{
  "norm": "layernorm",
  "layers": 8,
  "positions": "learned",
  "init": "torch_default",
  "lr": 0.0029,
  "precondition_frequency": 16,
  "adamw_weight_decay_other_params": 0.01
}
Rows from block 2, named by matrix and row number. Rows with one number belong to one neuron. Each number is 500 + 50 x the weight over its row's rms, rounded and kept within 0 to 999. All counts start at 0. Numbers have three digits each. After the name is the row's rms in percent of the matrix's.
# gate: MLP gate (model.blocks.2.mlp.gate.weight, 768x192), inputs 0-191
# fc1: MLP up (model.blocks.2.mlp.fc1.weight, 768x192), inputs 0-191
# fc2: MLP down (model.blocks.2.mlp.fc2.weight, 192x768, transposed), outputs 0-191
gate.211 106:523458549563540391459388481524569468508474401495545476535538423463433574547546473505445503507547558538485547418499471470430585552448509470451558528551556391408451532454456457535602579416553548568456450562456469487490455513450476595505486481502590587474580454485508523423483498545437514575472526508559539392518616533487553442539463483506494477509502403504545578494515495519518548430548462530521497516478493519498438541462450470526563484500550467570490559489522540438496461420505427447485520516500442536616570496402487562506513463483536552425554528565435596458462449437498585507
gate.212 114:500551431579456444517506537473490468457541466603539486491540498521445546529563419488524632456519560593570555518490608507485489536427488467535589472453512521529546374474477506412568520413532520514525524365537566490492513416437468476581504523541451587455497526506490510493470523472516597565413554524521435514480457495480444525546543470414550513449467521556559454496391483402458566505494562499439553466508516504496520581533544536444598500516511462464493460554547509473432598519465539479549433574473400514507458528465535431457429537530592453480524419545569492586483545489547591516
gate.213 105:457493484470550436490449510520480508555465395541449439512554403501482438471517496498501637487447499591635519579507527516526487548450488494528491520487564436487560542415429514437515574492477511417519491388469537544505532562439491545528510569431466475543591530462426404441457530578456526595472513527456472507501549533477481527472498526513538502492522512478564645521499453487582523414557450659502521496491458491489606504500421499454609590530512443523456597508587398508521467554403457537529553559435484493539546494519537478482443514508522495400538515522476548504492466430560490499
gate.214 101:446454503570440464397513508517569466525440525471482473485511430469511533385445536460511470531480459497434483443525552534503484503506451458476502499578470574537470498405543604524570547484595435439477468529478483480492536387474471533519411414493508559503491520490452486515544477519453434533470535445573535463570486416589514470464485478523463521439475551474512467474413487575504428529563530464511485556611515594444505418410522433542409546563580509491439507530530430450537531556439521571523608473554534496468490453527536490592411499565577572531437583596403435486526609509444469468
gate.215 098:480527532461410530564463544445448515569433455464513560506522515511490605447452487612469534524490467448486582545559513508567474426518500466444509614553515518512467481420479596475464464442493472491428401452427386445512508541442503542507513472574629495550523445497436500467515456495493568534485420496466505435538560557485487567535499484484394471568552529490493567429511454502525472451476462579428473603507401512464568495581503452487485444483509446511443450448567541520534442504515383504397576468467461461479462443464476454501385543516409432382505487559519559493496491578474557484
gate.216 097:451457506538483485609525506464497497416478520498547602436533534436472473466479527550548509510507518498485532481468399566619508561488512574525536511576471529445408408552507458475478549602526527413550598524480520464536529566483466530567519499555480491435548536459429448479477525457434443588560562611436460561558442483476495490513438509558492517508540558586482462497431519433551573544549496482434566584499520420574492672562581446530577547519567525486513500498502510448554528481523443530490519524459501540448450578407503467578443554530507485550580456446556568535457602519517506481
gate.217 095:611492415505454481359482605476526535441465495421408410465505500505492586476613429455479567512523469511527531485506486507489523512589537567475545583435529616541493495394545458449566491530490557473495572461457500500544504476500468552469482447483574537479462489523431540524464497484459499490517459422463485472501541542395481483538535575542552438508614376422483499510455481478586526447457578551479551512504572473538392509379462520538614493499584404463518503524471486504476521468505600491535578523509535478500480512530531497408533571572496488534584514501496486471513366484505497540
gate.218 099:498501512473605445438495563459482457573526582435520461575493533536506475556559452558473604487446505569555441456512505437480479506593456479505536544551520541442453526481491616456474484487623529518584398505546512523532479490529413577403532575447580394410520500525532538526454486508468517467561499543520564590580453478438392502541580488524489461518480506495507606485442555536506501406565498525517578574498528484473521484514447571456446402379489473485565453534476500467515542529441484581492466509438584513421432513471546617522480461460499522523570513553486496489548453463499399475
gate.219 098:475439506560527506492482464516460458437439546488439554538488421539415556458418471624479418515474526496375504470526497508567505417513470428460459542543477476524474530515468465502539489454489484421538357579448457489503393496409563477532558539513555481479552447403521482475484576481458459354477419465441509377569542474463493483546524489472387523482480499497441497548495540590467494530539525498462464487462510475522399439560459556498539479571508579453479445468575448532481575441488429476429494471440550509488552512377528533587470440539463537485535602549560440550570487490516516503
gate.220 091:474458496507539503413495576458422509509470553443458562504469585444536525432495548501455555550596506485522527502539472485563474559545431411532440469550462499447463450447537449493554558474576414522448542566466602526507529496472421454538548495531482529496473522558469513605457465534567572471414504554524485560477547508548451606578504500547481505452477477506478477555519475510545457543455415546497390507458448505558493420589588500485569608452509522588458557515530505630462566453487502520589503472474549460484569567505528536452483446564547413424466540518405505539453597458557388570
gate.221 098:489314483576523529496490521512494459575514511501565530535421426516335567525493422621531513501532473393422522542417525464414490512513529523514527462552486506499539497467514576428560561500486439473432497419517496449502487541483507580484534499497541453506590522513491485518448433506500440551455504570387528429504497554476495376545508429543439564532539467477566452451485484497419510384459404467531522518496475529620495506472518451543521515531547515500499385536573555584434511543495494469500444567554501482540424510558563446566454421510443464559488559529493477575458501513463520505
gate.222 100:536506586452499504555456566476515449488509517469414482535502455572543504468485553451535503463539455558408507535513537516516540429395478459576536516443505497489484584530403563514502380431547562465457429472510516577453487512447496501545474502500440513503424536485457468384465560589427544479538492573498481478417513407509484525563466598479553540337488475503484565371492521550441543552515563534501441474531458516557459451493623558551532461532496534496504520486544483516497512528393496464430444509510523658530506513494539568587467537465573511521489550444542462464521642495474558469
gate.223 096:521544554421533489490528429531520555419430523505476502392553509508571466509445424517516561512574497462545525395444504493460561654497454557526457503509489511545400519559554501555517456496489514494627479501525517573548545396459452494476477532542487523526511450486476527419448504503465529420514429490499512470475534462509480505522489456569425442559453376486481519440543483377514489508549545509484475562554521418567480501541470497602505485510443472433536391553429461565402452557473583549507513386401575592438404570528435472482445519471455513451502463470595508481521456515463513541
gate.224 106:557477564535507573458496492417486569544520570486523409527499537436480519388516442491470500557510504503489464369467559580511560574602554578542484550502534455470492541496455492511553467425559572523451519491435525522538470351470526600619466481583541515544564592471533431519622490563518441538548542514468458438466577529410472495458502533538474543563548497492455561464489481541498448491517514464489492425527493496619461546439468455503383522534434492490518554452423416451546448559561493513516512557561504548464496408451576492523522532551528504434553427501450542488526438532470596481
gate.225 090:413494499462500476542554527458471468553546554505520480417482519462534459497547495548441436461468497543446494539480553500556492564504511510490541562533509573515378486576484399519464436475522512492498492433610479544390522551462508450540524501490543482495472531487479452585556421552497357431556479473494534472448520545476458506422572530501450533381417580403511470468479476458448484487507466551505441462421623536449532560444586499540474489514497559546570609509481486561464418508476467408499516573650553480479494452467549534514566453535463496491579420482541624529500567462568565536
gate.226 100:534495536483433443493567475602468660601463522420546499498467506524501513509527471503482456434534462455499479471559533450493479506468448527521404499488480510462425562487501496579477420417539456542479509496537365524521548468600498511583548469495513447442515515540489591512467590450460528454517569554516499509478413491461432508468395535465563556465495586447446531497497535523469543591454432528578510479510498618484534540602564580510401433523521508529585551488606545460615464370401499518458546451471522472427515514408490482565471530554419530446533508467485506469469497497492506487
gate.227 089:454480354526513494466520542494567541387455547484439531499490472606480602448499498613358547559461441516466522548464538495375482525486475515507491457505457441447488438456493456526624497526565495461575508588507454454464484555505558485424567433448483584533509403421501459519446500547485466461500479487468439582568501525468479459487492462505525506495502446487591543529525532539587531441542528432463482462578467482395457506523475519350636464423582535502460516435491486557545524426477550471476592447513513506462492542549472559445487462577547497482536481567535549481480527502471503450
gate.228 105:527526510514551409475539543532496526601421415377526508552491457497492535473508472428525500565481478592536525427434477472485543478570553557509521548472557598466592397517414488536472576533455548604512533480547423518511480528472528467463498550466463410512517439487519471416400464430516525552654628523456510575452474532499433499458439464474490552477525625433537476429490465506447469476523532513458482576441454401491451529531469434538545514448442563477542464499478427548564491493538445531444461464549527446438496505470548491550519564500615486489499378499466478498508490589455492454
gate.229 094:480392570503445411527581426542491441468456531517485531510643476484439570445507506540443480552517493551502530460520523533511465534423536525482459479526527567601495503455530436436484507529585414461530523391456563538552460516534491495487486607470562418550598478577467421525526477515472539519586468550538452478416476507475513440390552534477494573538499550408558537434385472450460452455585505497541425492419544497541482458440429473551478537567455560481555547492534451490560449514498539585419549538546492483520509527528551579564503468532486416537499557431502486572557426398505549474
gate.230 088:521486446445468445507509571448530583542414492492632433483483540547505492455501461527392526571533496448433572439527540543504526542508604499494560481488536538516566467468526452440549453428527594506436425562572483494476524504528554541475473483489492504506498448532545451487499609377611546457456572429507467406479501487486519606480542525511480499496438471450483508505500544552482465480489503417523579544503566400469443559533463423539430483382490431493492545547582556602456476467438511486430556526513486521591556482505515509533568442448509537458533535428462443427543473389536602576
gate.231 113:526529441466361380485504447478539390507456522411500414563469431571535518532502464534475419480488507436482505566517550419492536482500537472460521501495462550492481445526415483465472563507479552492471502492474422419472608437437513462561581523502434543436474474516465665457514520462507535555520552549525490514591536470520476556432478541476596479469491541441550422487543479593475582515478511453548474581593369513499452433420529506428536506446500458550459525536504580494475584510495468504623487482412439468531459470471431507507502492436551477511390405490492545554481526531490491554
gate.232 087:566561456472471452421490484533537571594452551586522538572518534527582594547500499515491489548516507497570541504532544610621527513446474537473532441561541484546519530485569532529447485462472497390486512520496522442508531518602543472617435473535491462479508588534431313495452554602487529495514512495544449531507508523513584546464537499516440508483544485569526554466545495511541578467522574511598526504345501508514544506523546496470602506510457400446545574437538476429494468491515526477566495502454577450527469511503491423428464536562563541556482519553428564430460422490576465499
gate.233 100:504521636496480460436516446512490475507564613462450469521463524516483469419436550580446494537521480413428468519513489454521450462532515505500489476472548443588490497429460409470559522435432554442452489490553492501478475512457528610528473573488484572512513537466578473521560469449556562512456535483500452510505382582505483505555483467584583527598396522522565504615486565471591515439519451529473450657469453398514511568527495437537486492504551546464616450423497438446544475487553542557485429516536471555495539528415541466514520509405495463534459479549449644479502536528512473497
gate.234 110:523388517536535466469507554516564459579492498444616499533407574356545486557562498492555470493495514482525544547449564431506427436357488524518475441440493526537515518601558593638482569477440490546528516535469497483481502481516454513423512485518443432494447449517504507400502385459487479424518434506512517525486633497460576431508487543443474500529587515490582529413457526492538497555504442509466531538483566504496547478475490491491444463491517471482482474473463496519530462595545471502438465480646382473440472495515515500492540399522521525520492529543543395520606447532510409515
fc1.211 106:573458501590514529391488516544541502399487490447583525470497495478511490544514501554447500542591657608443578410533427508451525529465468439413523479549568609394489552577507548513463514438535529523394478518504513606460438476476432591531518559474593538502478464489498558393494492477438438487522511519577504438499485464489426477479512494462476580463562447511521523474459458609496501504535483491518575505539526535435456472465471568498461459496421468501435557456517521459540513472467446543439439488508518484485559477526507562602513514536453487463456508490526600373479494418623486443
fc1.212 119:442500467620537519458441540570436492407577506523543599534508515436530495504508417475481524526551569539493551527438654451466475494482475478581550508505473583557547385451461484518562488530560472544514542442634495505474424553541499480487544504434453536439521487578531504515416511493471514604504530547513472500461477553426479518530496456376566443429508573550488461474443528449518502461591519524452468476487504458387509586505580529461508457401558528489545515564505572521471577584498505483527477516614479458486463538545451492479520523466595451468597483596540481573471489525530562419
fc1.213 098:521499438553580509513461493478457587429419388484427504515582566559492520495484473459529579569463533544537556535463508526497607458419482468478541591493479497453523542603498523489458529539506581457439473419449481564506484450449511498520508517564413567452517523483449498432515534485457429553469581493446588585515517532515478397512429449473517514485541490623593575639526476526409396535516543529486576513515477426440445426577554526532552527487502453469535548548467398518536446549450450537541512485459527402491473471485502525536540463536564519483471478583464377517549509408477521472
fc1.214 098:492488554543513508535443513523405479472456550404562520461404512499483543565520493474538500506577518459513445541556473569465498491431329379532538511525509448505569495485517501628415517468501481460579605468400440516447577522470427481429511507425541429531538484535521440498452473384475590554506487495544537528522432411527540558463499517539429508393480480499515476419491513427573504522492515487462565561506572467463547575507479483500526493521594468508531448559415495517484524532487556551485530502561477472493465535520503356561456505530592588468472518514451444536392401516533458544
fc1.215 102:503457468489539495526408539478549412435363431471496638475508528563496541522454534605453456529486505539440512558498460506532536510559445487524403545545523476511519492503521489366521540474502411374436519482466423457471527522484518525550453509575551493535567502497397517516473558498486508491472451525445458445508520464481443529514485606507533548511463568466507604503568455546533558376541510600520386629434480537484523502523419431476500482513462562585452516409510487467494494435503525524488544487553499548505524489564403446469389493502476528417425457436513563473564511488522504596
fc1.216 099:555469487569583513481434476424547614515462473526539549539472442539515519551550493570374457486521529427529451487435423494534493448482546523548509491584413422475530574532503599524452464477564518475480543522481472587499520448482535490505544521537456440493570610420419428502549606579526425518511475451611583527513530548431566509446638519532560545482519519454459578488567438506469464509520465543536429495503419526485493464485421417525546482564461489495493509462483585487544481512479467530539575462519503539466503487477523644569535538591477523463477609512491516586518411465518509416
fc1.217 100:498552452488486555486496447546445597478465481529460473456583488481575393481443396516430531575510438487546552520538529423457383467473507529490448410487430491563504518450486499577532486516496459448435502417486523522452534553537500449461447522484537484478505451512593564480552583458569511459462547448496559517440389473466437526594523476510441484438423480510565471440450524420517503520489518494423399551490506543527522470564492537527554540538457461419570479490431473511483531549574516498518511449520458526483467604489588607543586537509580558446412362545541523577518468567565515387
fc1.218 099:518408526612470480447496517526589506536498501453538466538452548566479578487516521543566533503445511477517490532374497495506595507510516419467521525511582461484464484495480559585539425481483539512549505500450615411492543538445472552432469554518508426454535459452526488440535554543471438509550567527553565445581522460440523499500529556513496525452457486621434521576506560539487557475465393449468507441500505500493490591380503462414511482521517522498496466494588396530543497534510502415354478570519547458520456476433586458607414514465533459395486558596486582502426485555483478459
fc1.219 100:513510562505470547472438445489459458566510421537602546463482418488439545463492536468515521434524560487650423581394494512465490452424523575528510513458509376505461442516483521533506529432449502521423481494502580571462493510511576521463482499473424502514451488544493480437411548531479463497445459480602562523418439407524617530501540544522532484520495485435451580402626446470523535478450471408433453470504513525525508425486453441452545442555548451528561548571347510496560469512526470602515553456500497506476541543524531413485510580496509564438495481492560484479546401492432496484
fc1.220 088:480530460409519446513421544441541465580519431430527449457467543413510565551506505523429513428461521525565455556529504500509498523510454485395528442536509506506566453430512424572499488440468478474437517467511478482427578500444493416521576457415498556501471521590448443538428503449591511498399491534414486522403459476449449619605520542472484530468562511463496529499479403438506516492433567524452496491506530505487516436493473499499478542450484539579505404391647571459503533453508550518437526435418464469492545533476523478478514487540454496475549445493360494482390495533448549625
fc1.221 104:511539588485442564444518539515536446485451520453488448458514531533578494399478580515480501446430509495606503501470594357478426383572535520516474560496600437466426478502438472522487443521505489544486493508437511503568483440508565452441375450555363500567562525517473505410573486594508511443492489517511445542614529549491583482427516545493542472480479522533558539502531508541594524520539465488468509452410500582492507446502520584550542493498531491577464460484455501569467485563543491588518534423496522494500397522596466441453501486488483507614521495558578575533464486548399519486
fc1.222 109:480545478465537542532410558470513511547507496489521534533527481515556585524426590579558473458424566530486584484521573485504462390468492594585530509459580409466494577451478530549488507437501620490529474501438552572505553497488513506509449476517456427517498470481452432405436454519462586438529503558430487454492520441555613519568451610459598506453486473527557521360493513571457557482501519545505465447437477533519496477439550506482525452468486505485516403497456523515558484588443469558405602453571459582542483513576487479582536561506489497523543541504552396511485637506493508498
fc1.223 095:571412580588436508588462541443447568508440485547459517545485489526480531549541509506403490514479442509460523552551530419465507415508517384400538518515520488525483518547397515490561483525472487458529478511579541463522468482552546542547374489457467432529523551557523538520412530481450540543525467499552409547470515532444546519587383419551471488451565529456471422476500514589466515448500502482539486535424471481587554460468522545405428436500466555596551556443453577519527593490483599431563510425530463549583470497492468500570495438461504450484422463472494489540507557585626505475
fc1.224 098:414426591551469542628533545570489529531540475463622434560575491503521456536488477539400473491557502480376563458534455563490491605575540492512469514574494480436475548528461584478505540434534542463476527479486491481452456552498474517600415474541462496518521537477521402524532479476483438498500517528531451499476460423515433441514405511536543577500561496489523468446489405518499499484481458385496492452548551502585532540478503409527387469472502468446488499488434490419574502566543377469517535613508532463552560411504550489580568539472519437535597486516425492542535600510564483518
fc1.225 094:428466485441541478504507541465584523584446446538446485458477481568514617558411431512608568646529543618472463401421512467436503422552524470546475463491573563533571477508468503497546528512434460489495544434430500467406452497517477519468554507467437523523548415565499520619518460452463470497511472501523418475579516463496469469524475482563536504447420499477476484494569488518468549419508492480499455423487560457434534498502497548529470553474553482481421501517437500474580442553489488442362532464437571446506419490646572486537522465432525505535536444496486427479555460510399500441
fc1.226 095:424458460537506491406417560568527500468484478511482588503500545590493439492540438501511605520418538514431442423456455604471516463483540561501426552427554508439434473550466490522478522578535432471437520467574497527517503524505581476587476456446557507533420468544603525465461482527586543391525495539632461506477537559459546488493484481508467541482508499496477538439523458630518470484429588507499443518486517540597495437511528554418490489525358474524426448458541558487471567544521613378451504569501408476541505452437472503443514484578477510539456458505516489505542522474399508552
fc1.227 090:483486477533520430534529532499492456466426512519409445568566523491461560510510504548511569492571529452545514438469530487480493563456518427534549463480548515529386511503501509554492405456511505496580547437464482473500581548582477402601569496537513519509516557394530453468457561472496494477359449500500398585534483484536475512571444523478426523523523496482423469494462473444514462526441520486556615569521491525507482519557563436412490512503487471485458521470424464544625498390488450496597501465441495595519469547497396545490475598535564425519482538411587432395461588453591525498
fc1.228 104:438380559537539552501481502469407536445545529563534451493553587503456543465532484520451519467537473479498490552543429545545478465424468473577503507532461420597545470581473440521516421374518390537411521467454559422536531470508595573501460542530474537461536502534496567484585483415426495485444467391428465493475560446454503601547497556503503601462611486614489421587462502490491512427434494519478565441570484530460596469462527476497489472566524534498568524460507435414554517484568512489491568544473431536494543473485486470473523505475561373495466559523463475474555458552464539456
fc1.229 098:440499498439534476592507489508465498533515603490540555529494573472559564520544521466505529512497533634490492374498548470515499536491491467514392477452448394478476562458398617423603550472482452586523551470524491572367474561504569515443476561541507571481427508469473430416557561482443515468470578507580459471496545452461469501473511474519492547439569493578538468521476440536497486487490485398515443544510524530546466569534538475517486529442468526477537602530507496454532531579491384482553484543558455479460565455514534478468482561478641521560452370437464534526455552501556491429
fc1.230 084:539455562449486583442476498466494540557498499573434537565476580583560503506543571515486562515491448525485407457452477468408612498397538470514569491519470640489544507460485463504498443511515451477485384492639541402496478554543511452523490457361467540593478504563481433476529514585442500461546557460510468495458536410407530519557536529559436423489444480467495493532484431461583502405547604517471496448452543483453473468497485510492563588630451445422521583570471464477539538506532538458451534485510465491518472495507518401455511507495479503484544463519518520448550596513431518448
fc1.231 121:623471570524556534424423538534421474448479544554511551484562433484479474524499560513473553520517564452514402557510432551558453538510370498562474551519457555530535557544570478590403471510439515593486520510450456541490501450578504448511540483506495573512435454551526481480506524456483577429513443498546546551546490505452467475557534482465401473461487492505520523492546503472624450512536560586473481473526454465510523527575513468614494478531525462546532473426566447470416408474436511418496533498420536483477443458531530423409428498468409518424581530551483580365560446522503434428
fc1.232 087:527507506551484474519469518517551543377503516425454504573451543465491570486522542410493551461486443508474442586551535492478483405495586461594480474521526460356516465553488527590507550461421503459577471523402513526525417501561466420522488450534489532646447588477541583521517506471555481591477424437537478533456606526425434444498452403505483531521456499476457567506575533548474519474514465516464530504472498451478516478479417518457380407516466519517523540504535469513471485525419573419430384400468467541517495452510444445546519512560523519498610402514503528458543508513496512412
fc1.233 098:541406483450498507449554538461480562441512521445480584593489566543499479515543536499526457520516444510417475425441596496508522455504567510390537475440460537601536526485495465492485537490443595573497472472457512416492506514486530563503504610454532550549455627528573515489637424484440551551459450502540470475495413465560487469476496513503512484480420499458433461498467559525455454538446504488562440513497492588572535514438573501486495506509516592418455457484506313455408502504499487456450512542473533530554519572455597450476413449495581481418473446414483559563494558465567473543
fc1.234 106:557552524544527557493518496438485458453513442489482491440519437555495476547450528439600500504540390528514428510557447418486547407460457508565486578522520527536448572526433478448512434545470559477580535528618424584420439442507564475562400542499389556481515493484460556475421581482491510470510529477476429424435501500563463474503443462513553455466559498481506556500546565480478563532541563551445566550443509429579424431458559584496593464534499555527456482567498519483549500431475466458511493415433413533506444415515523592539492549585487478519507502446479539647488527481570535553
fc2.211 106:585475593497523479482501498485487501502519503397527554504509407493406558554512536488498460604584547478474617477405443410452418551514429433466444494486600488425503488611463519545480449589532470470483459567417555577485388526490429530522448550511631457518478462488505593507475444423446448434506437517481454462436489472520400497494526482545514519446572526545524553415439460494417521503543470472556567583478551551382525482542588531511445552505523510572433492481464507485538563457453449508518521503533452473547507478503470540510517515440453503429480530466456592433522537410566507539
fc2.212 109:439534479517564473502442578498469494406577539554471588484453504550486570495348502508515514462556488449517554477460580448529534492471519431533528444403547518506362449495537556594454470443518604582525573534574441525468419537559470521502467481530493460521525568510515510544499531481439508490455554488503545399488515539513456480486500504398513427474561511504456461497533484528508558536580601508510445505567450423417512535527582489456451466532503467471439439511524512436504517442403486521436465489551500530512550631466441556574520581572526509429495477443481550564532558647567577464
fc2.213 102:449494492468561420565528539460562519447488593438489537504616488531461546478488433566437548473541529491563670518504501504492512528440481516538582559452553465434479456455513555575495423517495546530499459527516522501449416480479479417475589510431555473492475546458459473470458574410425653489425401511478554624409471450375463546490497535508575579499547523542571529443507565546526531616521480464477538521551490423525495452431523531573431472487577492559517509545471561530490505516446526494478552478529555524498568500516555458449525598542480526452489473454498529536490598435473535484
fc2.214 106:535462473525534601533537470467424474441494529443479547461496490517383503525513563441494413462419490424472459520535495478583465440452519498508521445449523436446503532485456478577457449491372528526449508549430539579463582555577459468465525622447542498513511413515509436508451550502501550553476519458487447539470514535481479593593535518522438427477415571485476470586456559544473533474447515511412585509477498434456532516531526537445526517422499570529494518436524507496497518459536477471502383502537460533529540576457424409495598495396478489570410398422527632464473429561464481439
fc2.215 110:473522464449552444498469463610474493492489547473498539438461445547452541544566551431486535464533453538432447371503444436510536572495572513587445496520419501468555514455495442518441577581455494499471603444510456467540524463540519519487506518504510568474582463530526514563462619491468445468489490571547467558517415469545551499506473480474516504499444539540562525661538451544532549530436527587493486488450571475447595490468568441494528407546486517523428603421481471515585437465504599457590542524429403454439571567440519484452452428544441490525414472484468471490540460497552474583
fc2.216 096:452488509499549485454573428507612509499478533578508455471515504466441454485542522538431463564546429466392551408446447487422462503455464455432498532476469472518509485506439455442476509564460467420452491549509528444487507512473578489535431490481448432461505453566547416468514573378508443502502511501498579437476419521506513526552549484565517497430520427422412561535526571471507538512432477488418525524466470459479485566456428474474463408619479366531592572512507616538488547450535506541572590382437471508458480508497530447521531530476528575418536469468484500426396565467567538553
fc2.217 094:507480451506510551557488466504549524502509626429500446544592470563533541550442552522463512511446502451488540469581573586520415478427524508542474477450450447560487486437535521509542495492397475439497592506532470561458583485433597420430440480546575472548470408524517457509464530427436470503522446439485579577472507520514535419587485533536464509538476492531529485497485471507452488503562510431553421486519472499537501497537534413612601534543531435515554584485453495580507567458591502570523559528522527506455520547521542480563549522676553437547365412482456488540567494499529541551
fc2.218 099:578448522566413422408467534492516471540529503499551488541440368480487431517469536562544500562462574529521539585494472500423466546585559422464457478515395533474456472442533503539488504504537536483487540508429479476572515518463458533486600544478562506542463584411518470479491575493450457445571505444551581431464540451489428487469463555488471540460528487540456486515536510531567496478553482493511530468459537498457423522385438454407482437435499567528448489522488442446575457571495421538448402603503488416638555461530602450521490485382463470406489507557539607499485510455524502527
fc2.219 103:609518465523538536491450547453526521528427516456585541502513415483479604488459516512502456408521463450533528449440503500510551487476452582489518428551422504496453510471483468430567632378473439515538442563552443502454565482451565467458572549482453588516493540517527540488410520477524501455528538515535534484528529580517536503505589515468414491451491489426404531421582484597493499455449575429444542491581458451451478443552504454467607477460496499464468470476473537567476523523537585587466492455548555485464520569541543551625539458570503392478498537421561401490478484411495583473
fc2.220 083:510495565468495468472480489482516413462430543442503509525409562493495540546517521557436583402428439524468512534498472482552487533408436521537433517413439512453506500503595445481526456443511456507514485447498474520404516374437385422497561458418434586566471466538487546524524484551515512440529524587381476435427512456512434530508465463443439510582533524508430525534495507528517456563482493504573447400597439527492424355509590435525605499474473599497505528486533508498512552513541467455461527528486427479515448593576546546517519521449444462395520517485440518476505493449500466600
fc2.221 096:577545481453507518421564534485537477355377489421482479437542631552543524459587486495496453500491505493545464538474452392526499478505516539563491533531509436467423424461474438544460530438461549527464541437457459535489541552381544437544492442525570450473504496458550555496585591444533453510449483508534448594541537469469489513433495484539510564457462532469454548421508512437488502463436474434444551437539495565540553545547450530448520500525486501502460537478460413522568534595474520491394534469585597492459391471484405535470563418525553507511568471529545474487576397453541506420
fc2.222 099:457452478507609492525420528473458494549514503497504513521470367474472576490539566479562489539557546449532517495465583479563560537449470476499544508521566542589557617542574516531490463494397538584543541510524472541509470441453479440453485498420473544535542508440475544462482422439477558474591473518537449434471463578479448555515603476418464487506564492390569476470491479600464500507499576517483532493514508437454501497513427453539551527493479548381570406483604447479452497539494594477487566479533520504462552677532549506558633519543584569502487534496485485522583489544478464480
fc2.223 088:532532522567390520535523481502467513559450544568479597456530631550549489444526496501547510455507444393462426408476426523493507465494431456419511524568576506513465428444455536464551520513437455550550526545505554504495495603502507492564551433508510537495540507537480537478436529584512552573553482420491495491458487491496504449519432398580481416614585496440490488487498552516558552433509560457459503521516531418554497486475524562477501495473421539566470431584431530553469530489449534460424477379458556461519511412561332529441501448509539527519483422560461531471565494527558560582
fc2.224 099:484478491534548524443514434535504452490562473516545499445507451473575462539509478588447444563489501542467518542570324465471531477492473396489514540568545613519476395583462541471483553445473458494473458511502478533400488536579501497506442448443492500566462480514486521517475586544496490505460462514501620426576512445631502435475562531548517595535567492397512487537513563493452545482484431447491575607531525453489401492463496519511476506541470485418468561511501601511446433465467477646492495461522595419493482527505525544486498594482496556443447419456487409472515572519560564507
fc2.225 087:465491443498521464448470507503631581486451473472487441487512476554473509486511496432571496626549604478475442420432473514486427501463526384487628567546538501517502423480537497540518481569474446492584508434467559457469490470550431507537555491509521534522494506577517571583457522461535543483410432393515481481598509534472525478531458458554462409482429491459496563427485530443473483373507449470487499447466477458455595539518453542514411434462458567479516522539454458585539501444514491466412495579460498477467434476640546540521462407488501485510573477519418400517550465470499409449
fc2.226 102:520482518441519514567528492515487550525572459437495492450538549544592448520449435446414537436492574489456527484423387527486554414480436555479533484509517564496525552495474468533453502555531530534568538434469456564417559485507551576583421552494453504457620532516495590557509516470443477504570600488520448505394456423542405506408442418486510531436473572481459476536495581511553540565462493466582458512538585611472514545624534490492542484510574528556497461510565527514486474393528538497590510419510580494420537540482527483423538461485399540532545484513478469456558451551499476417
fc2.227 082:500433431492481473582619385455408480516563617519469495482486481504517568445510511456494511568511630607501638429558527542500485524460504414460611475495500482489528450468549494418582409453550444486508572534555498545468415508425486610489573442462475516530513462481478557451462516560468448537410551533527485483497600500544495479450528465481510608499417430542497493504486456464519507564533578515458482476493406503488493499478553456449556454467522497452423470541476485508498466550384538459464467563487496564421540502525459487557501446582497417546481473413532572417505523457551539542
fc2.228 098:477471472548559582468453476518496505545548595577484440494561552474544509425516467503410486483491497535510492551482424430524403457568484550440468455481425474487511514483518517600571415376416484483404483466527593471517520529510557434499439526477480518395575554521481517558550540377482505471432466447504566553488456438455432549521420511503456506527520465560420467587497522529493514471474477519557532446504481404513425501470434505416544459589580530457589513544433484460548517495560460524513535545534376487539495448424494450533509619506597466545486582536504472492575444565452498405
fc2.229 098:399488500403546534439602523483475552501559562503449504505459404480476550499470423410507559541452500561489515422468430536468528563542546404491463507607374543572454527515493509595447504551543410579532506493498457431528587457460548524441462450583526441480531534485570471460517492538552489429484552506518550468544516514661514547527540516541454536640469538458541476518405540528541467439484537484461439492530491405458473570442560533571587444538528546524468571510427517539507475481488466577465461547515499520459555505431570555504542575481472512516527557522523511490552394576510541449
fc2.230 088:469529527457506495519475511483509594482477573521428493454489459467576505515584479395406510489572545530393396473408453537474540576487421546594552514446390539556429473417545559422504451462497506407486488482570478377470490494463495472546469453453522500447521397512516496621543516550547535429503462415575573524487423520385502503558486476547464427449447556462529463566451563507521491425476559504543564473578503463525535456460463450486544529545371456477518431395505489480452582549492552483473503458495517466533543484548509382532583457464480491491524506484496506450432521497520509441
fc2.231 116:499593478443492473408451537575478453477518512585517514475500518460472452493499502503467520425456493491463518521512434492474618544471472435512429442430518532513333471466585554502476558505451476527465476576551461481447539477557527478486512426445512474508551434538562422398490537604572468479517671460639485505512551596537564490542518508524489556591475408487416564558571500459516501412521471412523476532549459525533442516446490464522536438497476556549537499488555523468473460465471474455546548521513554524470496524367419499579501533474486484486469446494470556398613478477556507446
fc2.232 082:515518468575541518525515490588416474510508546478499513516503518504543478600475557509517600538483426603523384487442595466618486534608550479466584520497520495511502558452517538556592434510508523531434471495548588524499392581475476454388591545519514492427547508644582533615501570413484500491472530551540484512512451535561467397594506467512560556550518438575440470432486521507531518425524492564499434531492519511523524541466499548542461494495566506465487464515473555543454498540569534486584481474471424576581561496566498543506521542466535412523563494493458428447548541556442555488
fc2.233 091:520468465601448494568479456503581575456461492487380568519463584550539424545575464479554507503484521519492531448579502529530493596530523460495502597381499615634469564416475409523502500551556519577631573532455508497564450420488505455470469546640468559510432523562522569565501523506584499432508511570521556518507483553390520472487455493496482514506522522414514519491468482435464550530455537536479469480462548494481426534415453527450512479573550479555525620442567494457469513485558575499516449593422554470482491554446520540464494550503472567511440446498516526454481560496533495468
fc2.234 107:477423654462512467501466514562519470452476503470417528438419490312573451516588493480512430383608404526493504516465518500460533495491464528522510552498564492534487535578507510490469451444503435470462500528535373447567515569529419509452428452513457531493462542446508508481538464542524505533575560484525442585485579523518534455378524435460407519465539497460474532454499501479459566440534591541480584497465546556560550474485529450503456482540436566486486465503576491598561526440525566429528465546490444491425545543513511555529450437560570545523473581539572427512459511515506560530